Weights of a small masked image model: encoder layers 8.
Rows from expert 10 of block 7 of the encoder, named by matrix and row number. Rows with one number belong to one neuron. Each number is 128 + 24 x the weight over the matrix's rms, rounded and kept within 0 to 255. All counts start at 0. Numbers have three digits each.
# up: expert up (encoder.blocks.7.mlp.up, 16x96x192), inputs 0-95
# down: expert down (encoder.blocks.7.mlp.down, 16x192x96, transposed), outputs 0-95
up.24:107143108140122088115140105122155154135115156177092087098142135145095106123143112036134147087118117118115137131164090165121175114145095158168171124086145094099116053166111144158148129102065083136152137141160084143119130174149129121148134147141120149160179127159145156096159113132165139096
down.24:120164150117122163132135163151183135114084224134063095065089158186182115204150098124143140093067134114108121137114159117148084150156129112163140079134129035061158186129140085091143125150088171077127141173134124112139086181138085138156142114151109118110140139137117058132098089155124116111
up.25:131129127129127131126134123127126123130124126129128127126135130122127129128135124127136135125123126134129129131121120127122130130123124128123128127125131127131129125130127131126126130130129131122126128119125130134130129128130129125124131127124124126130132133127128132127127129128135126130
down.25:128135129127126124135126130139131122138127132137130127129126128130123117125130125130126130126128133126126130117138128118130120132129127124127135128130130135128127129134121122135128134130130140120131126129135127129127141135128125129125128126129124119130127129125133130128125127129135142133
up.26:129153132125127173114180150173104129171155161142120157143136146136177120139156099119134101076132091151137132157103146156134098113118078101076106139134081178148136119169167181144171134165148127107113128175135136088119135131108147130172084128155139105152158121100127112154108123133155117106
down.26:131138125155139095146091090121201114124108062074132086127132146109090143125112185126077174212118154149087127194146111112135162141112195106115134121125168127123111138107138111139144141143126147180171130167111121167127135132113115088114172152136094167162130144158117154114124090122096160161
up.27:164101183139127163126165159089129053090086099112104168109079170119119131165142099152066136184174120099108104106124116151117107156130125094127133166147122146190131195150140124075154113128137067116111141035112091161073136122110082148171148148070134176120150120139099155154137071140102103164
down.27:134143141158119114143119155141119149160140114131137092149161100114131150107162118137157109100131138139127119087074179089111133172152132149087120106131117132059164093132134089130152189133111167118159142117130120110115179105079178072100067171153165136161160102172124107142095072150155074081
up.28:128165109108174127165171084121139183122186067156116135146119057157139183055139167117097125059098098123156134133199109125165097151131141148140169152112132153130165121080126122170089144126096121087133161163117063187175116177113159132079050078164126115157170109118075127140135176137178174120
down.28:081133089119111160104125120105165116164110174197118140101126157151123064109128079161067119126116107094087163150111134154114183123133100125131164102121145125138073157070111131143137078146122147133064126126104154101131122128161113141152117134133092085137122148102154149123120109086088170150
up.29:213151112139157148164104113095171115108095129096184151096061140137167120210118148073128119169150159083169153154067134135202070128092096128176122160170165083115124140179167095140177146144106141092134151075135108153097154146048164117125108125152135140116076121157143164128101085185074104166
down.29:102114086109187170127139053151123127076119196169076110127137119090124127121096075130129096102132137114113089124165155116133114161149145159119095051150133135101125129100146200137133119174115117092149145173120142111131114142125109162121138109077124134088095125089105108129082208155155135151
up.30:127125128132127128123126124127122128126127129129133127126129132127125125132131129127128129128135126131123123125128123125125126123122126129125129132126128132124130125128127126127127123130129133124126128124128129123127139124131134125123129135125127125124130129128125133138131134128132123128
down.30:121125125124118119131126136126128128122130129117135123125124130126129136125129118121133134129126119121126130126130132133126126138117124130132139130132133129118129130136121124129127140124128125126128128129129128126123132130134135129130129127124129129120128127131131132129130134118125117123
up.31:158115128131206140085097118104117126141119124176153145172135159115108113144131088141104133127126123152132128103078106128116144099124103123127166120169134125112120101132110150162159113145096122180112154102127160108201122064114136182191137138091088156141106092057160148124090097103103096121
down.31:128121126137061094092140134160159117140150128129114114092098093170129164150107130153135135149115138090123170144156162116178121125124096142152078099125106137148167109121158133127117131159113101142107089154101158124066154197107142093110115119171149119107142160153139142137195114147124122130
up.32:132123117128122130125121124133124136126130128129124125129129122132129119125129133123129118129132120122130125138126129127133125126124138129119135128134126122122125125129125132135121123132135123126119138118122136127137138129132127123121121133136128133127132131133124119126124131127126132127
down.32:127134120133128138127134122131129130127141135133123136127134123125130130116129121133127121120118126127133125131124134119126128130131131125131133128128132126124129123127126125126133124128126127130130125135141124132124130128125132124120132133131127127123117120132126132115120130131123133110
up.33:149122116124137166094124120164166109154130121128112195133101148174143120131113123098104120157162095131137111120130094139144128101157124140141096099128133139123121119155098096174139140142128131140111084163118146100121133128142128123108138150153100150163121143160109125151149121100146105120
down.33:052130148100144141147126147133152118125109127138105123146150181123102098143118119080134150072097118106185131111081173091131141116097132163135105143136115148154098112059171120147095103117088164096151152169144174114122094190118098136152141107074126170148184125104127123146130125120140165085
up.34:177112106143153122117121083104110155142084181105129132130177105112117109110105116132080123150098088120170093096152132148153110124135106110130176137142092151170116138204067130120102151098154147115142134129037120144150151138145148124107103083110144155146126119132126138130094153105151095136
down.34:087120137123059161111119146143126120099134122072122147145122141157132138092170114116133156123087168168098110164170102106152134116154095156119135110136160146084144070113157125140159102124095166098083120120155120135132083170130171101118116141164102098071151139128115133113142095139133142091
up.35:066146092162102110176122129062095154097082111179114072130178107110147176150104184100117147160131102145139132145119155159175121184117109141078135151129113117108136098119108152095117117103099119091121147155095057141122187157153152103083099094124111155104145164145123127111172123132123197129
down.35:107145152091168135117182129163164125166108146161141187128130160107147108128105108147109105105137146132139070108138080082087141072142192130190142137138134131150089121086120133173135108109137170163151109151160154129142100101120135163151113145121124157123123103129180119101098113145115113141
up.36:139172135094197131108121108162141189118074211176104120110116137124095115111132122158136137139143116162144063153138092163118133120063071114113171126140068138102130124162113131106107103107100134108188125108075150155123137166169156123128139124071085152158141147131147130107094109147108112118
down.36:134079135146063135155132137123084091115121130090105095166138077117113089108103136152162121144127140130088152164112138078132125124119161144161124142098107124116130119113110127115103128143155157129055132130152090125143107091086129152144050137135132095073084093136182095091203141081108154137
up.37:148131110155096107081094147076175187061079059153101116108155101063172125110168154137162124133148060158122053144078100164128154171141128120158189106161118133169160213139149104138093052060193161131116161166136126140104134179126116126132142105134138158150052145169113092175128104146173096134
down.37:081135131128168101124161180176110148111113162102140154152153134105153090155086138093133120089170114121139096190179140138132090112132121134144123142121098135106131049143122164154159129167161118117128119046161078073077163116103188186099181147123134154104123153097146174149100157081151161133
up.38:189104114140142146089111120122129102104084099145184120102102118104106092128108121105085108114113099143108177122113165077093125121105140083152121170124129151102099096128150119158114118134136169080085116113150131051143087127072115113111099025108120132117143135113140114149101103164131112065
down.38:087154101122131149130137043117151109108142142079099122111106084160146158131137131130076137102079189118152125140149110120144117121131093185075164116140128099127119134166158171092208158132120122121175094167089104143119168140101100194128168143221106141160088130110124133110108153124081124125
up.39:159112114108139064093136159111133046101141085109161126096097110138087103130114123124136128160103138154162120135124081150134077168123132141123119177139151110100113179136121114119092121107106145153089143138106158144131117129147152116136148154121086084112105142116145139163171159129132140157
down.39:152129158083145134122103174058148137111142114161113125151126095110169175134118174112102152141103167178141077060079133133155170138125113095119140104100087162156183120114116109134086110133169149154161100136146090182095144106144096140142096185153096137091113103151141122167168138164114134095
up.40:080153129152113151096129120132105152145113147100120116133173127139129088135105130122148108110159175171126132107137154157129140091168155125169131099155149074131099124146127120131081146125126143130126139117151151091136113135109085131099134115133102094155134101132145136146144139115120141142
down.40:137155100126150132108132148111118094124136110083128145117113115120141121085141119168101063087129149169100167168142111145123120167098121114103106114156097160118080131147102146167133088105113132115086139148142106146126200146094163145166132127158103116128126139139124164145120085134121152182
up.41:096135133119146107116127084176172135150172169129151121170169179095117122186104114150112127142160135164139182171133121130139130103185133162098149083148150158143154049088127123133146126185099100106169101180134194162095132100157162151089180106122132134153157080137162126089103082130143105135
down.41:142137126100113130141156176117028130132136087147123137136081124125145124105159161160164109137151136153155101137125116154175122144094144134140115158141102113127107153167180140134187131099113143128165125141139074136121107171130073163153078145133079107136127172078139104127157102155103101136
up.42:128129123121128137127128128123135128132132131126130130125127124128134120130130132134133139133132114131120119136118127123138123121139127130123125125120136133134129133126123124128121126133132124129129133121121123126123127130125131127125127135131129126128135137129130138128123127131138136133
down.42:126138133130127127147131129135127125131136139125115133127130118118122130135133133132134139132128119129116126140123126120123120131128126129126123127132128133130125133133129132117126131133134133122135128127130127134119129119127138131115110134124125138124119132131128127129121123138133133130
up.43:142115125111127145153147106152106162179130090131149133120088063158142093111147114093078094137124158165164137136144128136165157120124092149162151149099115082104063121153082117174107163124153146119118088162108123140159120124176096129177116123123129087216157111120139140131109126104107121105
down.43:154133093138140160118166088106148160169176103144105097106120148134060127102148164134180121070096138143095161056113113122134127121145182104068150098123120137157146128125122111099150124119106159154092061152130114125149063121157131080114087126151135122140089125168139199140102099138152147158
up.44:090127099150148118098124134130118099115172091124166106154115082143170158157109116166101108093137143129100161131117122144093112132098176153142102161137111136150116090088083162175179105099128148120082091127138118156122132130118151133175087169153158156144107202115115125123108142091161166106
down.44:060104162122118122133085176130142139179147133130083141127105145134114124133115166074145092123105124159102110101085125162174131140148082072169141117136143143129119149156157121060072125147129145127147136131141098104115151142128113160079196135149096107149179143117112143146147145139168112157
up.45:141131112135138114133132120137130136116135105138123137137129103134125114115142123118121163121126113128139122114116081122126124102137157126129143158143105118143114142152113121119150146109147152137142134147122138122153139129132122116137129139107125109123128131145116136095137141106122102124
down.45:102111119150145130111141127104119120127099145133125126121109115126133112157123130143142135134144094133127122122122141127130129128126124112136100144138139136163111128170124133128139131112112127101136134166156100141115136122135140135099115134128131136108109146139154122136125112134131135141
up.46:141124124129124123128117131121120156110131122126138135138130128114133119121136108120146132128116126130124127144135129112120139117127114127117128144139134133131139125116132135128137139138138139141101112135135135115131142124128148127148119135127114131126135118132122128141136124130130109120
down.46:142153126118117128117128144118115145126127132120119123118132147125117142140148118128125131126122129109141132125125144127139132117129141143132132132125112147116129128106133146128125125124123140133126122114124135129126114138130121134135137119120138131104130127145133101121135135123125118147
up.47:128129130129126134128122126126124135129130126126133132123130124129125123130130123135129130133128129132129132126128128127127141123125129125121132124127124132130131135130128128133126125129130128130124129128123137129123128124133130126127126129125128128125133132131127134134124132121128120124
down.47:127133129128129131120131123127123127137123128123132124137115119125131125133122126133137127132126133132126124124124128127130127133133135123126128130125121130119124129133127133126133131130135132125128128124128119127131131128129126125128130128131133129134118125117123132129132129129130136129
up.48:167212098151135142089169141207114167138104168102153114094186161166077126195106107113161135166123117170179109111163162149159122106142141120165138158171121129121095140118141169160097081099110119115095149165143107177129123152109168090065146098125074183095136152123171138123114100185086203109
down.48:131138108079123109088071101110138170078145125108121122105120160127114094183090110118152117119126109129049152120087162084113137075185174154119100147089111130120111052169192163175161112125124099132136087141146150138119098116146144164119138067142111159112111100096144145119136206109124085148
up.49:131128123129124131126128131126118129123129126130134131129128131126129127131131128125129132127133126129129134125128126126130131121130131122122133130122122127125128133132126127124131128135128126125122124125129130128129132130134128122125128126133133126127133132127129127129124128128129130125
down.49:126130124134131118131134130132128124126123131132126118133130126120131131132125122133136132129126133124132132136132132133130121128128128114124129123136134128131123120129123130123119120132132120125125125138129128118127130130127120121126128121131125136130130128123126129129125131127127136123
up.50:100149156094106102157164178176132125106103136154134151141147101141156141138154149092114130119147159147152089128155136111169097082124142107129102133092099173087144147134129150105133142118119146135145113140104126131112150134117161113095135119109149115075137108118125154123138107106133160133
down.50:123102118136164120117129093150094150196153154194178127147096137100160127121145099145123113076135117158109163149156123141105109115123121111161141149145117133145121108094110133157118130146119128138092142105111065127125167114102098117091122125149151091174108138150129165148137113134121128133
up.51:132133133121116114139113119134132132131140131135146124124139126134121131116155122129128137134123121122134124129131124125130134126126118125132129116133121135132124141129134132121135141135135131121131142122127122126135142127141124127123124131124119122138130129132122128125125124125134119118
down.51:134129136126126146127134123127141115115128120114132118135135117138123129123142142118133124127117136127119143135109133126129121122121128134140124130131116120127123124137128114130131127127128122136129129125130139120134114125135130136120116128127133141140131118128128129127130132130132123129
up.52:102114119118105123117098129173120116066094121113124114121134147098147124094146152161102119108129125128117093100117114109142128149123139109118115103139120111153094153147111142108136074088144173127049165115124150122126146144111089143139162167116142125142121168157150133126072080113141137093
down.52:128135117141152153111101125113095106161131128108141137145084114155138140155077126085123124087125149123105123141128120116112121137133138126114145122169144121135123072108140138156161084143114131146179153119149097120147168144143115103112131107124127141155161186200109113126097127111109104117
up.53:134127127124123129133131134128123130129132129134128128126122125126129132129130124124131120125130128133132131128128120129130130130134128122129126133128129127128123133130132123132127131130134131121124136128119132132132124124132131131130131136129128123122126129138127134134130126130137129126
down.53:131138141130128131127135131129128122125129132122123127133127122133124128139120126129123130125122122121122122133125121128123139126124131128129125134121129130132123127132132123134127128120132132134127120126125133125126122134124133123126127131126129123135132129128130129135131128126137125133
up.54:091134114177195135073111148154152129174135157137110164135175151127108132119157100106080108127186135121122178144128105128119065068143059148144170155131164170184148097165113109160157118088156144109145123146152180085109148115147159127146144145154116113151122102145155146141078149179128137095
down.54:158130126115081170167087124094150125107126119120157161115105109090133142106163162158124146167046164056116110179125090123127112130092147122100092123084077122150140144135140156174177092121098109109068129123135078151148080172103119186119153091096109106078159148107156133132139144103104144132
up.55:166101123116154141106103077138158089086088084132128114142125147111100145098121141142133137126119163084155114120123152137135143157106140120137105073156126155107122131097122090095084118166115136142130066140148172072090136172112103101081115142142154117111146140100151087145123174161147120142
down.55:151102089113190147135145055131133151189122154152111117165116143119119148071088082140090081118111171124104102111081144135108122173139150146120112132118147140115237119110167121128137106090135084135152149137143087098115134104143107126110054147097117111183138119077093108125094146169124188137
up.56:127129131127126126125120131128120124128131135130132136129133129127116133128129133126135127129132128118133131131125126124126127124116131129126132131121130126133128118121132125120126125129130136124123117120128127127124131128132127126125127129126124128122125134125129134133125132131131126122
down.56:134134122134135127127127136125126133126133135135128135118128135122123125120128131121137131129135123123129123127125123131123130133126128131126131122131125135128126137133126129133125139127123129136129126126127136122126132128127132133132135121133119126124130133136128131139131131120132129125
up.57:186126088137174132131121105118125108184164139095130124138129157154179146092112151126125158126107130096104114128152120118176116125166129137121040098114127138133149135161097135156149188175167097157096061152131168064118106140127139156109073148134173146144100177127173086129100144151153144104
down.57:082119120124130134109122059149139119135091148170132131088137142190083050120151139096116065180131084104140140170123171121128143189083103183125151136093104088171041125115138149144115145121105106119138079147096168178117137138069102135171112061153117162145094148146133113138091134120138136154
up.58:098123162113132122183135198208118130132116090153103104096149163147138136156111181138167077142210151143095086143111128170153151086082154107152170142117132110129162064082115127112101183140132162180100099084095126087119134126139146128074118114159090115054158145149114204139155104156158134096
down.58:178063095134128099135153145073135097109162132123120155182127192116134091158115129147141156138130079083105135131075117109087090147123092111152097118109104135125149075165119104116133115129091104179156140114149129160144169108144109088164107109117134132107139153075107131091187110076126131127
up.59:123126115116107146128142128109125136105131134125138129120151131131146129126147122124130133122100132150107149131121116127108162099150150108120140115106103140127128133120109139136125126126113119121133153101131126144129155126134117126125108116158134129121130139150144159126124125129120171134
down.59:142146109127120105140128127138132107117119109118107133117130126128119147101135132133124150149126134139124134144132127126131131134137130116123131102154120108123121146133111110115103152113127130118103133117126114136138125114163118137142124133142141143135113149139149118141108109144129127077
up.60:119085122107103143165134077095111067051129099111166093116145147137128089132122119159081154095175138133081083145155049171175116133118093139140111109121141156159139126133164147098158190126168137118078112152113144132151207070109134159211082147129126125169106127103162195183137071109118054096
down.60:141136147087150098119127158080173155121147141100091146163098123141151114143094133162164080148114125114141144112137131128107150087177152144161117142168141139112156176138113104094144143116148140141121101139157107106138069116150097100091190130175086129105123119136094148139114106141111162150
up.61:119129135131112119124124122130127124133131137146138133126129126133132146150090136113131142129128122151124131137120127132136141116134118135111100136128139137126138119133133110136123109154136135123119139121105140126139121145121139128140125140117115131143116139132108142117133137117132126130
down.61:121131132128110117138109148135142121137125140125115129134110128138115137146119125131139127138151128121104111128137141120123131158129104125112146148129126141142133113139118123108134124151143133125144136137132136131131115145109114111127129144109127130138136118138101113110131145127130142138
up.62:128176119176091142100100137173105139113096121082133120089155131139168070128164141113107122148117143138122103134134166169117158077089121149138138110169156128184116133127188149192137110152174175172142120123135115118165119163040107129096155151142128113134144163176159079151140142138142128116
down.62:094138131167187114137147092177135144088071161149096117095131145136140117149145128106136137174173179167134107096113162096131114132113120091119095128120171115202134155180132157151087168029117138093151130154129161075139120180129165131097206133107176198112089131108120184092043079110077126135
up.63:120137128121138129122122137137132128126122129143135120123116128127122129125140126109133096127123108133124133113127122120136138114134130114126142134125120130124127118123131135128129154136120123130145124120119142129138135124123127123124119129131132107137123149133131129145120117129128147118
down.63:122128120122130132125133119111114124124125125139144130119133142132125123128111128131129121127111124130144129110132127124135143133123110118122130113104130118134126125137138126132141129135141124133136138113126127134121115126138114142132134150130123119126136133122115128136131135135139138142
up.64:133137138140109109129109120133111126114143111128117123128142120124112143135143126117149128140133116112127118127121125138126127147120123134118138143136136134136128135129126118120117141129147121119102129130118137127110131106143126123145127101129144130132131124141124115109122111125126134133
down.64:140129116107134125130129129124127135133129129148128132132111128125111140129122128126133121139120116138136121123122120139123124135116126136111113100114129131128136136127123137112103142110116150140122127132126121140142138134130120135126137132115121134149129134138119115131129150123146147131
up.65:180107102153166140115191112132075121121087128167127153152108130119162132107092151103107143131138099090118116136171152134147110107166136123122111124144130120072093106168155125117142140142143141158166114106168110069159120134119152129110042142199192107107154186108120127116132092173106086132
down.65:127089110080124169151096093100168111167135168095163113115115124103203181083091118159091107124155180143058143139110082167089124108138131144130101145143135136138109119104065101123179118148122124149134101174137143131153101115138124094161106128136119100158196083140107104100158172169096173137
up.66:197116110133191127144140115139131126097118107098135140182131144156099137115111117167112144075125096125148102119111153153081123134089122119133128097099124156119140112156088129164080131117157145118102178135159164105087111124110149123091146131144174126083115151112147133134078130116113154122
down.66:096151115126146169123133121127157131162141165144170098121153154138100098132067147118102143209126127085105142123133112111103117209100142141124125139088156120116123102128117174127116079133103164136139122137092084079132123093193156152112123117151120134146098105154129096159142123134104152106
up.67:131074103081107112107095078102153116086116171112063213139086125088150128097181096122113125131101090094168089103163089161182101169123113147146082099182121152162184148137157143088157108110127115129139058132106156150091142152090104158140114145153163158111128186096081088110125123109108143152
down.67:092181145102137153139129094130128110129138142095118105128082122157099071131094144141116134194169170117081142124098186086128127128205105106145098115110157156162159081159117176188100099068136151136126123159188116087184092126127139082140129097139120140138165042091157150050091095134117173148
up.68:158144125146156101114111170117151124178102194117148141094130124071106150151123075138074121089165098079119099138184149077151128143148151130155127085142135102151102103139163130170126150130090114098137157131123091153122108123165142118082049098118074136125163151089094139093138149129153105106
down.68:098119048129142168150108079143104177057138154101129177139139143146121099091021152149162144200056128161121151184117108127120111072183142124105111084127112149151080096158168225138154128118186111101169114116118132179091140105081077126106138131169091139130115106101149040118129155108162146152
up.69:131130135123121128129127115123118125131112111133152123118117127127115123139121132128125125121133127124128122124118129113127130129126132133136136132124136134129113133132132129130127126129124130129142141131129135126126132118138134130120144127125134109131122129134132139142135127127130120130
down.69:141130121122142130121136121140123136130124128131105125131142116118127124121123133136126120121121147136136117120138134121130122136128136131132134120117130123128138124122134117127123129121129131121145142137128125120136109132136132122150138134131130141140117125124126128129127131123121125139
up.70:098175137152140098086133144133096188128123118150157128123142185147131096180135108108126126141146120130123131162148101109133144096095171144147176146094140075131065105136139117161133116123157131129074178154126165120168102168110177101148114126141112161216131131158137084164103160143131140123
down.70:131154165111078135122064111120210125138143177149105048091126110121077147142089133163092139148132114104100146083090124134149124104112131152131149087114114160155138087112107090168084091111105146151111103186113139163112198139150113136060120084115188119118199127117097154152125166119091095099
up.71:134131116127153114097114148125117132111141156120148070166115138085142087153125086177130141120138126082139154114085154099106130154122099102108082111137163107144177084122199106105149115159067124073129162157176174150172079164127136113137119111111113097079107075120151123151057148096087158142
down.71:173140134132148160144181090130124167164106112120129115129134205137101094140142119118142204155151154102115105087134138087114151116095153138139144137145125106191161157168119069131138123112104114146151108166129138131186090115098142133150129115129094110159108048071202112098103115138107199146
up.72:160138123094120159117153121153059163201130118168146115120083083135151111176063155132081078183037146151137119110112190127119152115112125065127085132118112076081120128087123059200134098125112072157134131124159135111144166116109129162159059145103134172068122118138170074118114094133169124131
down.72:109106091116130119083082132147168095108187127134124102106123108157121180129170121130140127138123140148105121089140044162075124102147102130089123104134163152094179149133113132081134124177143136141085145183046160119111099123157090127118123169137085088162151102093105150144155137181100106116
up.73:085137088184115122118099115074119124152123140135109119137146120175101136136146095119167145122135132144143134103139080128071102127134153124133103159105145145118118132143135187124120110110096144113122087149133162105170127138148097127138115136152103133160117159125108146107129123118145123136
down.73:130136127069151143135112150136144159108135160164144168112137140139144112143171129142077096116091096103119064137144113130190098155115146111108130077158128120127134117074125116125134123129105112154135138099096091171091133129126151185128116121129137155084137119103087121172126113175093119092
up.74:143101138155145114177127111116076178114070056115174101134122073096128118148149163146160100202138122161165173082118147054131129111152089128118064129122120101138012225157113119131181207162159160123104168100163114090249123092104163156113091188165178137127096134156118103099133116109060146179
down.74:142156111115128125108134156150149088121123140146099169156085184166145167130108095046095112142104119114098140096180121184101168163119123140158213150160183140122165080052135117163080102116098150131124124145134149116136105151146134096102190134124085182126157145171122135193099158162192147087
up.75:082066086149146106124148105127110130122116132135076056103155108113103107105098118129077145104161115105130135182101131143090112155093122104152122132147100127094076103087114140127134178116141123105137123143128132061144107145134129124134072111136122156149146159102116109146120116117145128109
down.75:142126112115127144102106126074153101157118090154174177108129117190169183150148175126163116139119127186119128061147113129142115150164172133070184130144135115124122131157122085114084089124082160146141130134137087178122127172153135135111142121144152139148126083153115107124129122140108130147
up.76:129125108148114127099135143144112181120130109127133164109143126111129157129130167125136118147101186119119118144158138107116138124129131106149144118114145129139108107124133114112145114139117121129176136115125123143146143118095123124100115116155091139114123146120156162114143111126147120104
down.76:112118091105152158150086112132136155115107145161131130137106111126145136125106142145122123147148128085114145172096135107133131092142085128152117125112111143143116075104123147162153138130148130146101131112189116122144157134141134170147170122143116111114156128120180170087102108113102128117
up.77:113104111156143157110115150127113129126091120162142129124139140120102126132127134106142123120120129122168134107157139131126129117121124155129136157137157153125134102138150150122118142141153109126131113136106134122103127117132135110123144094147146127144120137116127127124129103144125129125
down.77:134143130152130124120131160128129122091136125131149137112148123120138115120115123125132116141107163107121112146152103086109112107110129119137125136129125138140125140109143128124114113090102114139109139128115155094136138146121092111154123137142131130124146140146129125150145129136136126123
up.78:074167159127116160121163207151155117122146153122114136133146161091182114174149156121141141106172139124109127194120095104128089108108114108163152126168118130166138121168169129152121137167132126137145126112121166105149146119091173167071110139168125113146132132164131140114121127108097136122
down.78:183120054144154149130061134107137117120167103149102123134099150146061184125079148148138074117109135168124128126102115171115109079080166097087104119089113132102116144091086189090103142092112114141098123129121104130141156143124070088167134142114148130121123111102154161152156133136136108137
up.79:126131105140155069102165124089105133123108094157115116166150122087126153146140167163150143148103091116152155128161141124125161180118074156080169131113108131140150096101118177085089113122106169111150088140110137162119096126137119155129135100137185142131129137150110086100108130159181137160
down.79:127103182131141188150117115098137120137090165121121111120169099087108116140090127087121149118137125075128083156142170117201134097125108130135138091131130142154130117150147106118158126120133130120130107109174115073124127123127170135134157111129097126153121100129115136093123116092119175124
up.80:116140117145175140136097143165144135081137120104173112185150188088101093157118167095143086147082118167128145107103072157132153095101139138138104116115150129221131132128135157146191152094117180096086144139116146108101152140133129152126155139181096135040085110109113172156148121141126113097
down.80:088152111083147127111135078069150111128122099166084205126155164160159116110079106140170122156173114093121097188153138125165108143184094124121167174101102133128084147123082136171106082123123067127143116107191116167091109151156106099138160107118159198170165104120183112130146115102109172174
up.81:118183083091112134162118127106072104117154149142120142126158155126070110106149143113143103098117113081108115121108140150128124139090149144107097125087123168108128134124102130106144183174063136155112117122150129171136111140068141128109103151105113118134136114121089118118119094093117123133
down.81:106114144099202139130161136173134108113123118108117116158120120151146122144170137095085160186125131168117063117134139128178124171134129157121138092096125128117127128134121164117092103088131144111185161137097101139134129117111097145112145112122118160101115158150183104116130100139145133090
up.82:081136113130103090103127073124106078115124145085090128118124102115055065131111131129149100061161136107073142143138118074123115144165121150116138122118141163065100067128140200143040111106118175189157085164093138109133141118180146102092131072194090109213137139110082143094129158098127126086
down.82:150082130121125112104139129128151144139138176112129146137109099206141155100151099122127166173106121155146110106159125158166129150135101109122073106167116122128102123150120139071131171105106088120175148104174114149141127157107097183144138176077118103084143113148154074068124108104113107150
up.83:134114127077163164143146148098146131111166161147099148130125134136138109138119096098117155127131111107105145096123153131113136106115140129110132140156119134104118148103128130096143138139109112146161117117128109174140099081127111133128125120085136116123103099154144090099116119103117119141
down.83:104140130173120081132150133125105126107118130114141079121124137128088103159181102180138120132152138143175076084114148136127100158125100098131122095103126151169158117148087117112174155122105144106142133172109155094133130179093130119078100090162123087097173146116098141134152116121096133088
up.84:140128126127125127128146117121121115135125137126133106137139127137136121135111113114143125131116128123129135103123118122139144143112120108145133125112125160138139104139140122140135120135132134120134136116123132140140132126140132121141132122117121121138122135141127134131115133139135126139
down.84:116136125126114116120124128112120147132134102127136116125125119121122115124136131145118135132128121126139145121144136128126140131122117121117126139120144130131128131142123133135125133125134135144128126150113127133125121137129116132132122147133138135118126126125123125133134138134128130142
up.85:132129125117122122126129125131124125117130121122128137136132126124137126136136123113132117130130128121137129123123120128129132125120126127125121121125117128141125124130129134127132122130123132119127119124125125135131136129125135123132127143127138124124122129132132134141134125134140127124
down.85:135129129126127136124126133135118135123126133133129130115131127122128130130118132130119127113130135129135127106128134136141130123127125134129134125126120130121118133127131124133126131144140128135118140133124134127130121122136127144120120134130139119136134124130136130126135130125129130141
up.86:127117123114121121124116131115121128127126125130139125131132128145132126136124126129141131137134125143127135142130128127128124121122131129136122133126136128122129134130120124126133118134127129112111126116127139125128128130133132128121137130125130132113141124136134137116121125131133126125
down.86:133138124130121139129122121131124138138129130131127108136142129126120127144119139115139136133132122128131134119125126133130122131119135128118125122130136125125126114121120118135119143126135124117136126125124141125115137127130136120120121131118129128130126129123120126126125127136132138134
up.87:130178082103045123100156128144160160160112137103112192119155164148150181174126153141119158169152125119108134149118121149129167121136183115148142106124120136140125101156172143150144101126109074147123081093162106162125130194129130100137120147130167137139057136125121131101144105116137144084
down.87:132110170132136138092113127117123126123118073145128132097133078127072125097076117094136103045115107107133138107124135134156120093168144117164145151100160120103111126132125084143168110124136109157149120137155164114142150098113157123118165153105080148122175134129065072118096140099034142151
up.88:141135127138121131130130127125134124132134127141130122127133123129124127135121117121125128129134121122127127121124129122120139132129135123135127125130130133113123123127121127134129130138134131128113128121126127122134135126125130126129127133128126123130123133129133128123123128120130125122
down.88:130133124126130127139129131126124136123135141133124132137122119127135123137132127125129116134118129118125140132121132130132131123129113134124125134124124120125135131118135140120118124130132138112119127129128124124133132138129137126132132124127129124126129124125124134122119132129132132133
up.89:129106115096131103108131142094130113142123157126138219146120144127111119151099112142137106136097166114121157072103168098119098073133127132178166130141179139114152115143136107149115076159131106133166064160133199155154105107136142161138177114118107109175109099149149128136127136130099116137
down.89:082175176140192132157149124100149138078105117122103074153170131120133112101177103114140159138146115125175129184117132155206086122132050133068105126092053152137095115149134155127092112075149168116135138145144112165127113162060128080148130162135127163097154117089133105125169103109126212122
up.90:113144101121153145134117127168153051162105120163147141080126107156118135121128154127150113130131177141141105113113134152112073083099125129164134141116150123179097126163129160141093121128144170126093134112132157099139068146171104108080117150156164081187124084119148105157123130118137077116
down.90:066139113100178126152145098117074139124096118090128156083105081156115135084145132147166110129112144164119142109144123118177091113185130113139152133158104090144110181104150139074101140094127111148102092234135174141120110114113143138120155123142114161155104148125119118124079152138075162145
up.91:122130125124122120138126132125131124119126126135129127117132139123114127133140137117137134130124135129138116127128117120125135140133133138121133120119125128125125130123134130134117128125119136131119138129133135123135146130121133137126118128130137128133123126139125129131127131123134140118
down.91:135121130127115128116119138149129121127133121136113140126119129128114143140124125149138139120131132123119134142122132121117148117130133113133121121127121125118126107127134137114137123125125117138141120131123127125138148123132122116125136117118133127136145145115111130118128126129135111131